config.toml
dataset = "close-ups of made-up surfaces with and without defects"
objective = "epsilon"
norm = "rmsnorm"
mlp_ratio = 3
qk_norm = true
positions = "learned"
optimizer = "adamw"
beta1 = 0.9
eps = 1e-06
cautious_weight_decay = true
ema_decay = 0.99
Rows from block 4 of a small image diffusion model, named by matrix and row number. Rows with one number belong to one neuron. Each number is 128 + 24 x the weight over its row's rms, rounded and kept within 0 to 255. All counts start at 0. Numbers have three digits each. After the name is the row's rms in percent of the matrix's.
Before each neuron's rows are labels from the 100 images, of 14976 (inputs lightly noised), where the neuron reaches its highest value: "patch colour" is the nearest of a few named colours to the mean colour under the peak. Only what is clearly more common there than usual is listed. The data: close-ups of made-up surfaces with and without defects. In brackets: how many of the 100.
# fc1: MLP up (model.blocks.4.mlp.fc1.weight, 384x128), inputs 64-127
# fc2: MLP down (model.blocks.4.mlp.fc2.weight, 128x384, transposed), outputs 64-127

patch colour: brown (54)
fc1.107 089:115108160101091163124148145144101144209144147104097098110146105135129085122093121140091134115119144153119177145117125131127108086122108161118132132150187131148122117125132160154109123151129110
fc2.107 098:126149105112128159123146169103186127182160096126126107103121134100139134122099122130139094108137154146158144144110119124139129115141114137136075145116160151168145140130110106129104143145167091

patch colour: green (46)
fc1.148 080:142175108121131126109125155167150079086064129135127128111102156116126127121111181122142136149171151207136152147120078119165097123136117103128112169125137126140147133112134114136093137117121090
fc2.148 086:139144088127134124105124147093118105116101134141130131154114108110124149132086106092133147154143088150110124098110102113187144129118112157094166128128101179106119120102148090159108128125077122

patch colour: pink (40); green (36)
fc1.181 095:147119090113087127145138078120113096111161086175121127082123119150135136117158115157130095146077126113110157156105117145158111138138128143131134135161109110135138101125110095144115158110118165
fc2.181 098:155143100152095150122129128160137169168160124089134140146125130135112146143128161131150126153124127133122132145137127157113125130166143155150171142114158132116104099079098112129135132134142103

patch colour: grey (75)
fc1.243 190:087121156135089119152109133123135122144138139104137136110123112175087123130089091166106173146113160130123101153147113172146160121132120133096096130117118160120118126167138117172122086179091134
fc2.243 205:079141117153124096094168114121132140126134136153131102166143138095165138114138157127177090120131105115122108146132121099153092121139110144140116122139111163110145128118127124152130172096129120

patch colour: grey (64)
fc1.55 136:167108150068157097092079131107115093109158130124152139140127154161134111138118098134128120136099140110075183169126117142136132148115142112121121154122112132122160121131181128107108129105159143
fc2.55 107:157143105186180101147157144115123114147102120163082134087116120095162113133094149109104113131154120134166170153174121110106134131131121119161144151151125134096099108124084162079146155150101116

patch colour: grey (62)
fc1.298 125:084138100131162113063123102114126152129110148137112130157109128098187179137076139085160082140125158120124085142136126128176130147150146114135148143150123107102178143143127142138116135135136118
fc2.298 108:139118139134132106100150155112129119137119120113125129112126160108133130101046121096081120067125179137154110194177151121118135132110142121138114111175145135120117122127110156130169140121097118

patch colour: green (36)
fc1.212 078:177140170144092137142154104160156110097169149091148164124117097120096149146131133101160138126152104149097116130101094118136102121153151094145158128080120135135119149137140121181160147114115102
fc2.212 089:133076111076133118142161151172119159111143166134094082142127110095098120110149098119147132126085130153080111119148134149158121138140135120164126094130131142113109136130163117129165103165151113

patch colour: pink (49); white (27)
fc1.276 210:115125134140121144105125130143117128137132138111117151123131135140131155121170136116166123147122108134117149137109098142128096119174131146119109125145097152155125151129127150151120119092146109
fc2.276 166:152131112126156115100127168130123126135144118162138089143122138139131158102108115116092108077140167111131116188125131138095126142114168136140113124191123151121132117097118153101118102135121112

patch colour: pink (41)
fc1.75 089:157136160136118115128150121124106128121172122138107169115132154114133136101173123151121131135125163139117107143169145133111168112047081118105140100194111168166117164109113152162130130135147154
fc2.75 089:123133132132123141148172082143097175144140120104151108144131132140131118109143135155103125095114126129141145126058127168136112117146194113162113147128102127087099174130122163141130124161111141

patch colour: green (31)
fc1.80 086:107145138092119149166130161099072121133112106111110087127133130184147150137146117159118155136132166138108107142094135121122127140151118081154076102139141115113131094074117111141126165162096168
fc2.80 090:132124146135165126081142124120182116131102089112119131137130119183123134142164127140142136132119110117136144190151128118099143149156101164157188131111145128162116125105093111090149155113129129

patch colour: purple (33)
fc1.220 077:149121149125107126135124131070171133144131098130135155117134078147138144119125139114131154168151116163142140152099118119133124149117119114152170096116131133118128138150122173147134122129084138
fc2.220 094:122134114111126104151125129128089140120165149176137138161105158172153111132147160118119136163145126106144096090154146143152167155146131131081146130132131141139124160124131119148107131161133135

patch colour: brown (55)
fc1.150 091:114115166127113114130106130115063118150157101123103133140120108156182126121109127135111134146153132136119107149098102130096102124098125125146104101114161110120134143124111161131123113132132142
fc2.150 095:100145157162114144113094118121164140150144092170120109128109147159155114110127145121131129129104123156150119139133042118191150106146117159110128129118154137103130155155135131170117111120137123

patch colour: green (41)
fc1.49 081:159128133145103131107096139163150110121180070162138123144119106116139124093106144154092151094122141106107123151120140178116120128148157132137079120161112153144117120145167091136107130151129106
fc2.49 091:158128113123131131135120147103109136097149130162113127140106148085186115120084133126151125086136157160083107107140126075111112137148120137116199129106183146107153100134154109166189127109155122

patch colour: grey (88)
fc1.59 090:153145144155124118145099117140115118114134121159163167107165178157154123149107154125129099171124100111116134139152133152120119143089128108148126115160076114146149119127105111181104110172104157
fc2.59 093:129140141121143111115095100157139178107153144165124116146133086102114129154114110085101135157107167120154124092138103132129142139100156133103116125127163137126150140110150117163168089097138152

patch colour: black (29)
fc1.32 083:104097133125156128132112157134091140098151153147073110117189116149178120134103129147076104126153112114133139137117159104147133138113114107111132122116107136130164120083162145134143124130130133
fc2.32 087:125075106186121145105120099141129074125101169121145157133105137111155173129143101149139139128143117145177165142134092128068137161099129173145128128116168102139143108144084157125132105149124151

patch colour: brown (80)
fc1.0 094:102145126100136118136126176169114125145133153144120102130067111107144136135117121138141142132174170106073155131150121137133107128121110167175114118120156126144115109106117101103131185141158170
fc2.0 099:116119121152140091123132136146133138124141104150136140122177151100166106141150099108138132110187135112120131147097101116118078146107134130131105107126133131119114152151109092096140162107105153

patch colour: grey (61)
fc1.122 142:140090098133102132099130148110166128106130108123111166138126092107135104144106125132139135112109140135142121136092146173145090170113141095172123087108144164132159131133114118156106087140072117
fc2.122 114:131125119130123145084123114120109134102110108126108101139134058123124154123101141146125138079122115133128141119164143125110107112097118152147124162146138122155198129092101126109128081124125145

patch colour: pink (42)
fc1.270 118:122119155152074083160118121121134131148117121143104162146116163103087165105120192152176135153158105172133173139153163142133112153136156157143140144098111139150114117130129126103183093110122133
fc2.270 105:131142136151144181155095145147114073123125142120111124131134137156119128137112165081130138182149144124141126131118107137111118132160108128140112147185146162104136116111115125134168146139086126

patch colour: pink (39)
fc1.300 088:105158160145093142084101088129127125108140169098154178150145098096103141115154107133114154163153128100123169174165109114133159105126127089122161118143143112177137126099143145134104065136128129
fc2.300 087:099140137065104127133110183140164098087107155170123114136087128093098149108148153143089130166118155131167114101098137144095120130141118125162086117111144166080128125157127142126097111154149130

patch colour: brown (67)
fc1.34 099:070102116124156101087085160125141147118121174147098128124131111118107150128143102143092131180122163115113134155112174138102120139156073145130120126154179087149130135144142177122131088146131155
fc2.34 099:121114123169122123150088151109103136156170113099121171094141155121157149164165125128117116163150122132140127138159123096125140157135148111140166104126106084121102089098137104111115121128136085

patch colour: green (33)
fc1.361 080:109128087106169146145117138188115133172078122160114145118074144117132180141115089161116136118118126159094091160125093115135151155146138160122079090145125093119127137086095194142163132148158093
fc2.361 102:131108098066129118108149110168138118103108107099121105121160121124152115169112072122144136116172158118089139128119145148139106143133098163115186106133143141154147096099080130150100141083054132

patch colour: white (47); pink (42)
fc1.201 098:151136122138142169141100110114090161102112130100103172120162139095113161123086110109155096087115145145128144123136162104149195120103131131118142159118107096122122122106145120125188107132156129
fc2.201 095:098106118143113130120097082103119125123114124138148106122112103133096116136135149167134122114142119125142130136133118070112155109129114129145120104131136167118115133103119150117184070087134119

patch colour: grey (72)
fc1.175 094:065102121166100120112091101116096146109166120146097127114148138137122133087093171121108109128163114086122123121163096129119142111120105120128135123107097123111146128104127167154112119089136117
fc2.175 097:059136130113158145169127124077124134129113137096118125144150116100157129097136113126153147129099126142140164146147152151125132155118139122110122122146070124151138116139158175169122148194156161

patch colour: pink (45)
fc1.139 082:112121117142147182094108112158132147147138155135094140114111100165064117121114132171107123150124133151089123143114097151116149180116151128095171116137141129122131117120129179151118145141144110
fc2.139 095:135164093108117148140131150171166124107112188117151118117136145120127135134117141147129106138108148165093145126125106142096130162089096136142097120111094144126153110105096134150120096099094159

patch colour: brown (57); green (32)
fc1.347 093:097083170105116130158149150155097138150150150151086107110162128121119159139123091184117116142128158164137162123133112094115113105116125173155113112096128117096139111107139105119150095129141130
fc2.347 092:118110170144150120127101152115122114116152126142151139147112148106127091129166109146127113112148112145128118130137108125120137142150120149111124115121160150137139122155114128123088114140143101

patch colour: brown (76)
fc1.258 112:117131128135129151138142133146137131137110140089138114108127123119148138114160145107103126199138116138078129127128127119135090186122126106130116113125155107098170159136134136149113154118145124
fc2.258 107:165107117087127112080103127103107125117132109161095104115119085165102122120155119106120141168084150128122148164109149149135113169148138105179142158113070121149131086172106151169111133107104122

patch colour: grey (86)
fc1.219 085:159122146145065132074121152138182122089099125106112087128143089162122117145140089097127146120113150118140097127144101146133138116151124123123110134121104171131156099128146153150142116139137131
fc2.219 085:188113117149134114153107179136119113140125103139146147126109120106142147140139124125113150073149150121121085151101110141098091112109116153120154131144091105110158104125173165084135087102158166

patch colour: grey (67)
fc1.314 092:120134136116145127120129139085121082125091145117141111117142145177165155122166126101089158141111146122122140167103110134148130134149119126111092066164098148168130099122124118130083118157157137
fc2.314 091:125127143127126132142123082141132123152105154134122105124143151159134131114189092112165158118138111113170088133159102135095098115117089178113135070117099129115121089121157096141126102097142148

patch colour: green (33)
fc1.354 093:127145137090142125141135133160164101159141150134103086112105088105126158159108089153119118095177168170092131133116096149129118116132114102148123154154130097116149147082095124110079145138142103
fc2.354 100:119148135080166117147132126106092136127132060127123174120148177108144122149115156132134133101181106162104089128124111114179150186145103158150119148094121138154105163138114120091174128103089107

patch colour: pink (50)
fc1.96 119:128115110111118111164103146142117146100169116143131131146130119129118116109119152162106140175144105119109126138127123134153140142148183142165136158138142142108127138108136126085112158103130158
fc2.96 104:172130130139137113172118125123131085116123141105108102118110133138157106164134102155144143156122104150097135063114166135121152094116132122139145165067109128118142139133156144096126134161151113

patch colour: grey (70)
fc1.179 094:138169140128138127099176114105126145090137143117124089174139155158122149102143144098103115145119118144127082169106123113153121144120098115102062143152104131115167157139150117110148132120148152
fc2.179 100:130103132127143150106138098085148102139114063123092148130153132152108099095141134096162130136133122126100144109163124103141109053110110125143078142114093121123081133104112122096158124121129139

patch colour: green (45)
fc1.296 084:145139124144120131139135103096121102170084135101138120097180130125138146135084094093176158127099113144111154133117143192129142118088193120135149162155132152122111121115134080141113163166118120
fc2.296 097:131131122112110184152143154092128136112133148124163121139122082104118159140103128148131200100133154111150115137131115132153136167169083117134148118120084107116140131125081103124163153167149096

patch colour: grey (63)
fc1.4 089:107092136083148103132128117107142130120126104125120128089094098169143135135158150110120104138113117114161129128079137146150128151125118142103156093208127119149121144143131181113117142132120179
fc2.4 098:103141137154083125122139103135118099158095151128110094113183145164137159106176114127122159124158105122116124117144149164134098092101119115123118120072143123144143144113147133116124111149099127

patch colour: grey (69)
fc1.10 090:119074151156119159142107146148111099124181136155191122143160110136172161121126122138132116140092131128110131129112127093175154123154117135120126159155140113136155141122123110124128121138113128
fc2.10 105:141169119124149134128140109120133155111152089110171119138147126161155103137107127109094108110108139122158090191128127093122137141110131126150140076134126132104155144079155113132150133101084124

patch colour: pink (40); green (31)
fc1.285 087:124153108115132102163121124118114142127123131105114148135126087156113111143121137142182131088153088144113153134195154114119122115125147106076104169144133146168129128122111101190183112120125115
fc2.285 090:124142118138152161108145135119096126148106097099107110141119082136135132138104102131116144110103110163109127072105140187126137123112132101174135117128106101105105159109141098142123056140085139

patch colour: pink (52); white (31)
fc1.222 091:124155134088112148112095136099118139143180163138143106129121149178162102126101138144116124156117145123101158125110194151119127101104128154128133123111141143146162154097161119168101159134121115
fc2.222 097:119103143143101136127133134143114128160126145140127144122136104157101143113158120146150114160140093120208143163106094116156120105138149144108158104120106102124123126191099130155049114173146158

patch colour: green (31)
fc1.205 082:105064108126118147132137140119144151136093107090085119094140140181124112135109139115102107137122159144105067120134160165108107116135119095159126131146138112152153131120149204163128139129107108
fc2.205 104:106121120113160112106145099149121168118153132173114097121119122152117148113091126117143130103141099139067139162128138134155144093125123158110145149155128134155103149122102164102163135110122150

patch colour: green (87)
fc1.332 117:146162114084143122150092108100143082081134098125131124132177132108164138169112105132174123126095103159134125139050155138083079145126112118127131103103100116095151139124133091136147142147120133
fc2.332 099:176159143125156151106116124139065113134125164149122121154131091129082136168184128177056127124114170110130124129129101126138109148110145161144119117071126149151146126125120104145096112153140107

patch colour: white (51)
fc1.137 085:156152120109144105150135112093108129123136130145094175147149114099100127159103113118154144112135080128139127126166168142137149153151118125120143092140139138166103155129150154140146142109103154
fc2.137 088:120155151108145134112161130158134175133113096085122149146123125126103142115096113165143137113149128129149119112121136174109119106110120119152093119150105093135116124125133178084124201160154132

patch colour: brown (55)
fc1.233 082:123115141098130113143135133148072111108150178101118129137129088145149118134119136143076143128155092110114128127134129142101118121165122150122105168119133107111097099092200112111122096106112071
fc2.233 091:123112118107143073113168171123169100128124114116124114141114164110137110128125116106142138142105144121169088145151111114129158159138197133104148125135166126141128123131124137121179098135149140

patch colour: brown (94)
fc1.74 118:114138162122113147137125145142105091119159149096131107112149089131123126109128127115101123155118136135129135164106125120121086169117135150106123084133154113104130155133158129159123130091154127
fc2.74 107:156134126114106149116106110129122128131146123128100125129122092140108106101119159142102116152131119108139144164116106121100134141170122086166092137104041105162108140144085113159115099119128133

patch colour: pink (44)
fc1.26 088:123109088143144156142111124103181160159141103133163143127129155119110126137132142155110116154166170146082144153181153150132161122103111133115102127105136102170175138082100116152115098088131083
fc2.26 094:107139113095127121128148105150092139124182088129128089130159110109137165144109142170125111150133074122105139072082112135139121108116136161143140149156125137130093103149119104111150104131140141

patch colour: grey (70)
fc1.246 076:136144167092126112114146118134088122067105164155097163130106155150164125137112147152129124087129130118128094140124141147113136116139104152132137112165112150154132177142132102073090164138106115
fc2.246 078:135142117162142115147160138102153097112097154093158113132126150119169130139133064134140119101140118135153136100128156121149137119125122116136099169128114063116108142136118103119119202148147126

patch colour: pink (58)
fc1.57 091:144152084141138126155161137092195127103150118136128128162158095155167129136123130158104104141134151076091097126108127163110099161157138143110081133120097109122138170071136082137090138142130138
fc2.57 104:156104140151136104102209136121096111102158102110105144121182143143133153137120156171151151120097118146139116140111132104138116146115112141066141124140102088132138119107157108104104118125130142

patch colour: green (37)
fc1.349 094:154111117136058156111146118103136094129114130120126129127123148146129141112159162141093080171140102177115118136136127124169165126139159151143127133118131112094166158123135172128116117139112146
fc2.349 102:115139121114056111108146136149083178117143147152141133098110134128158099094133117166146112154160133148134128167142142119130134143093085158094138167137118177150135147183105147111129107145112140

patch colour: green (58); white (26)
fc1.140 084:108131098150134081118162118127126114099115157138059132102162131138138124130109132112155122122139134107074127143142136169151118116124128110130110101145180093107128097073132117133103169162098149
fc2.140 083:116111135144128126092154122141093152103114133127118165127117125115109139127121112134164135130104107165154140075096136178130148142096143166108149141131128093174094121109143130132142120117167138

patch colour: brown (78)
fc1.301 111:133128153090150142133090119140139163150139116147115163077120133148101096177124108087166141100150161099116144123113102143123132156189138136111152085065151160118073130141135128136115136124132097
fc2.301 098:122126133097091135130126158116131170122140111130145126135130130139100157177089134117111131041151189121122146176130136176136090130141110112176130133161110122120077137108151134106119142138150121

patch colour: grey (63)
fc1.286 095:131132160122146124148163090086170125092127131146170124133141123130184144145111136153134129143115156107139114161130123161156119135129126121117142138123111112131168171091117120126116150139125142
fc2.286 092:135081139160128131116200145146111119110121152120105130144113120158182140140089119198103131142160133120130101104158131084101141139153133133147093104142170071141091127138131121096149120151151135

patch colour: brown (70)
fc1.259 089:120153130156148178123149107143093165135134140133099109104144109181210124109114117091143147109125124143092116117138105103105179111111129111151099110124134074138122136106137119105092123109154132
fc2.259 089:101160140154114089117158063124134140143124095129125117124095116127130133114084090147094082090147127146178074130140134100158130121148126156140145181099112158111136127171121119110154103150149119

patch colour: brown (62)
fc1.293 090:081154143129096110154104103112115114119140132144136135150156133109130185116093135137157158112138102130117172127136147105148124129139130188117145172124089099104090091134164149087129087161142116
fc2.293 094:146130144138129163154102165123142108101145097091145138143106148096129105132125113101089157133157177105182093155132118097149145165120135100152142081166144125098123084136110180139141118118142133

patch colour: green (74)
fc1.323 085:113115106102086131128096139137187114079171166112122104107170127140128082111131142122116118137093144139120090138116143157133134144144125104104084128134091130129131152095140102133113102164130086
fc2.323 082:180141124148132077145117088125095114125165143131140122076089120112066160125132096133125161122065090150107124154146144156147135131095140119111154124117109115121151155140126125096126117100088137

patch colour: white (76)
fc1.166 090:147130104144142100142133159117107154115155179098116108123142132128129121085122095151173126110141121150126124120126100111153149130142144140101102123087125121162154122101146094122140124144123139
fc2.166 090:132118158136158098115096099127107068133147127144122148147109141110135138132118158112153151114118088120170134066126131084106111129139100120148153113125109093130117140143132103150110165118106125

patch colour: grey (72)
fc1.321 105:118167133097092133157117092124114129083141109083113124151129146145092098165133119120113162156149142116108180175115150187112114099100152104124134136166093144096147109114152123121100142108138154
fc2.321 098:126140100140075135124088098155126104148113136147141137117121140132177127107161122119118071103121100139160148131123079085134132080143162151183109129132103116159140148135082162136118159125118063

patch colour: brown (70)
fc1.190 090:140150161089117115117146164169108133161156144132128118127096113146126090139086112133112117122106168159104122127087170139120097080111106121195115101129131141125109105103105092131096111129084140
fc2.190 103:123113165141139119146128143148108141131177142132117090112151119143147119145113143087103102100114131145121158111177155160150151124137155195127081112129131160145190150140102124095127085187160136

patch colour: pink (46)
fc1.225 093:116151148088143101135075155147128112105152153124172141153126137123131146136157155151170115156120132137141129130086098154129110132132093101133098106154138099139107151121161118175119108153145121
fc2.225 106:119160111128155123133068112135145151136119165129085110126136120156152107143139114145115129139121154097085122101173160114149128149145171143134160084140088113154112107143155122185102130120100111

patch colour: grey (65)
fc1.265 087:091148130134133121099075122131165149156143122139108129129128122145131108120115133176129117152169152106104167110161129159095116068109058165154106125124152101157106151112161106137104112106137124
fc2.265 098:104215127127142141160099141123103148132119104110111139130086147117142119135123124129100139133144101159142141122111125153152118098073182092129113164151102108115137120151201104115092110162121101

patch colour: green (37)
fc1.72 220:132130103143156089115105123189123082147113177159095096144144112098125171056118123106139091132142113162146133138132136114093144122096107130155109122132099152107140139145132132082180087121146155
fc2.72 171:095146126132124130141112097148133111117137127179103125105134139116114128072142152058100102120137138127120095132109126127125153129094165136111143131104107112150195129145129110106122074118142133

patch colour: green (84)
fc1.193 089:149171179112091148138142104148107141104161159117143110144153121168172129103084157157135174150136116164110100159127167144105077155115130127131138142144127155156108153109153087121116163088128121
fc2.193 098:160123141128100104120173188161140103126109116151109162115143127111130175085114119149134158137183139133082134117142134140130119120129171107116116130121116112087121174171111074150141129153170138

patch colour: grey (74)
fc1.91 092:126124131108144066163130112161130087124160156173089167155097124126093149165116144152140120135137082155161143150177146175112132137152136179120146109121140128112060150164112117148149112120120125
fc2.91 090:156160124116117200128181135119146104138127139120129144155151152121133164135077129102112094122131159147136114133120140186082142148144102128116106128148166109151112181128116136134105099150109131

patch colour: pink (40)
fc1.155 090:150167112152121139146170129080148124095083109158145135137187155093128133156128126126103110162109083158118110178105122124139131126152127135132109142123107136079179171138154146172159094144109111
fc2.155 104:152149121102121109117161142148127133119170145101099115136103123146120157169117145098142166136144146121152108152118071114125156154122140135122147131122109115155105173149186153144142114123128170

patch colour: pink (44)
fc1.184 100:123114123131146140142114097137118127131123137169089088155151118138137146052140150131148146161141146129130187128162150155180126136121149134152117147147134130125117109119137105101145125085125100
fc2.184 099:128119142122123160120109123136140093117113130121129164139122150116149143085122123089146128188142126145125083124089141115103199112121097115128152118120152148142122118165167091146171111152105118

patch colour: pink (53); white (42)
fc1.365 098:117125120136145137193186125098103133160090138129088114134188156124158137152143123132160164144093093135151127133136117121125126125139151138147135117108169106144141117137139094137171101127135134
fc2.365 097:147151144147138088158197099106118090130099139106154102139117124126139133116095138168067127175102143113122129121149132131123147133127105095138109143110135143102110147122138070108073175156126101

patch colour: black (28)
fc1.105 089:095126108130096123130118112173054129113142125164147100125166112124176168149073162148124145133153120145109130132114147156130126162120110107114144118106094144122144164099148112147106140141090131
fc2.105 096:120097167151147123097129146144159115131130092145120155127107146136110117116082092148148162176140145162199136167173141177132122124097136157141175130130149096130084150148171118133130119141136119

patch colour: grey (78)
fc1.343 095:126140157148083146169110115136162095115136139169095129133088164073123127108115188144151106117180131121165091131123105088119075162128124109151154106129102137127148137117100155134136168101124109
fc2.343 096:119141103159104131157128157135064130140116122109152124137143154107135151161067149098091120067140148108127149176104112102156088151139154122140102160177141140113146092100089145154135113147126121

patch colour: grey (62)
fc1.133 117:126158107155165133147111100147096158131081146098117117138095068134140149162111129131102119152161096096088112170200122122072185142143128109106132162129088130075139123114114125129099183162133124
fc2.133 097:094107138130175132159150141100119127101164106154166134125108115126151117151144114149143140163104111132135108077098150156144121136112123103166119141112137114160130115111165107134140141127102156

patch colour: grey (71)
fc1.106 094:153141134160125139099119088160133116119144169115160123102129121088118140120176129129109143102147088128128122142165164120141172104126125136104098136129131117150175117109119155119135136165125132
fc2.106 099:137137145147122104138089105113159098142057114115100130161105129081107111182154145167121142124092142187129115121115128139106151126113132140188121125124164118094135118111140162111140149129081105

patch colour: black (46)
fc1.378 098:119137124087102133146174171146109129163176146145124111113152110120132131085137137111160121147149156106113137128119129163119135124115129138188139113154115154151105115110125112146128137134141120
fc2.378 094:177139132124137134157155118137120163104132139143134111133073134148098079111129150090080138130115146144124147090136118127106110096126144120192115138105107120118146147147127143141123136166091144

patch colour: green (54)
fc1.290 084:082080155113126140078121155142167153180121147151138134142105099156093122097143160139110131120190155092132106132137106106109136147153121120120137116130126123120099156093117202100094143127117073
fc2.290 107:146156133115121142181115122108112120159109128176140129154128156143123168109135137121134162077116154101104136114116113114151105190106136166107089141123123149147152168157141150108124129132105111

patch colour: green (38)
fc1.260 109:107157109122136151155119154164116136169121136102113138112120068112071108151074101135185135126143123117151147132129083127152111143141125122116098104079094108079121116154150119076148168114164151
fc2.260 100:098138159101137081086085135148114152142131142149130135116131178147092172147161101116087148170137044128142163125137082137108131117153126107129119144134126098131110142108135114152162117103159130

patch colour: green (97)
fc1.188 085:130160129139114151105161135166145106097112141139124129136093148128126103117077120089165144142135091099152097142134129121113097119125102096121092144105145165121126146167143092117156145120098125
fc2.188 104:119140079137122084144148155099124127108123157131069097147148133106110101133114093125171167158146094112105139133143144147117109117131113129096124125145133119158134138132126096133115133150126140

patch colour: brown (56)
fc1.199 077:159128149130119129151167123120180124101138089168126146075096115074162103145136133084159130134115126153148129154123050100153119101124095118134143144106121145132121103146126161117143162108100133
fc2.199 091:151144121166107106098179108139089120142149107134133114096133138052133158121124134133101130146161143156077151133163132155140116131098120110122109122102114138138148133037116164128136154144185129

patch colour: green (41)
fc1.369 100:107133114131134143175162097134086080122113149126096101102129142100092208133085131113158154141147103150146110122132133066120122123113113140133171101120149135112114154139136106117141163110120136
fc2.369 093:116158133152159095137128080134163149141094141127164085103130169113116099177148125128084103176143146132143144130149133095128148155092150127120110134163132109147130149133125103132136181145142105

patch colour: green (57)
fc1.277 088:131128150128118112131132135090160116110157093114171142107156166123164151152133133110152076143102117116150117120139126151113098111129117129098103147102163131130144155107154205165127089135112153
fc2.277 096:136147154131083116130103152167137099157143086137118130139122109091147137133104130101146111148120122105101157137127127090122151101094141121106136126156122115116096155161157184157108122158118137

patch colour: pink (46)
fc1.255 096:134138137140118137154049149096144085093100123114110147121081138148157107172138137158070109144153164124131140154113159147113159131112160100134113125183130074132113136127119117178098158099117139
fc2.255 097:124148149149158146114091129155100142117103184147133106133133105123141125159103113162182124147155083133118119092134098155122103150167086089109162102085141115135146116117124131160118151181129135

patch colour: green (60)
fc1.128 082:139182117141138154182157131143121114103099130164123111165089110099157185087130138137156134107151133135138126159129154120115128141131117139120110107133129111139133134157104100103126152143108095
fc2.128 091:168138151133151153124160103139124131137103093146131126120145155096153117079104149131094120133144081128146163135127174120156148136101122106124125137126140176152124118133146092144139143102098077

patch colour: pink (38)
fc1.316 081:131140147124127125135110132132163123125139111121096204142089127137136182160137131137145105155137127150143180148085124130100115081116138122124144151153127105130134127146145133142096125105067131
fc2.316 085:109129103086075165127129127132128101121130156143112090137156107133122135114135104100114112138122117147131138147143119105124115151122111085109139135119192139157139129162101124157104085170170129

patch colour: brown (57)
fc1.136 081:141129124150126104115150161124089083146131164156145139117140108077152122182157129075121105103120072120116087150134124094116111113092093138118148134123148149140108148136138122135140104094126129
fc2.136 089:121147090117135104115157107107166141114123129145099134125105115109136116126151122127136127123125155157145160125189108102132099128109117101130111109091074112118133153075154140108122109144160131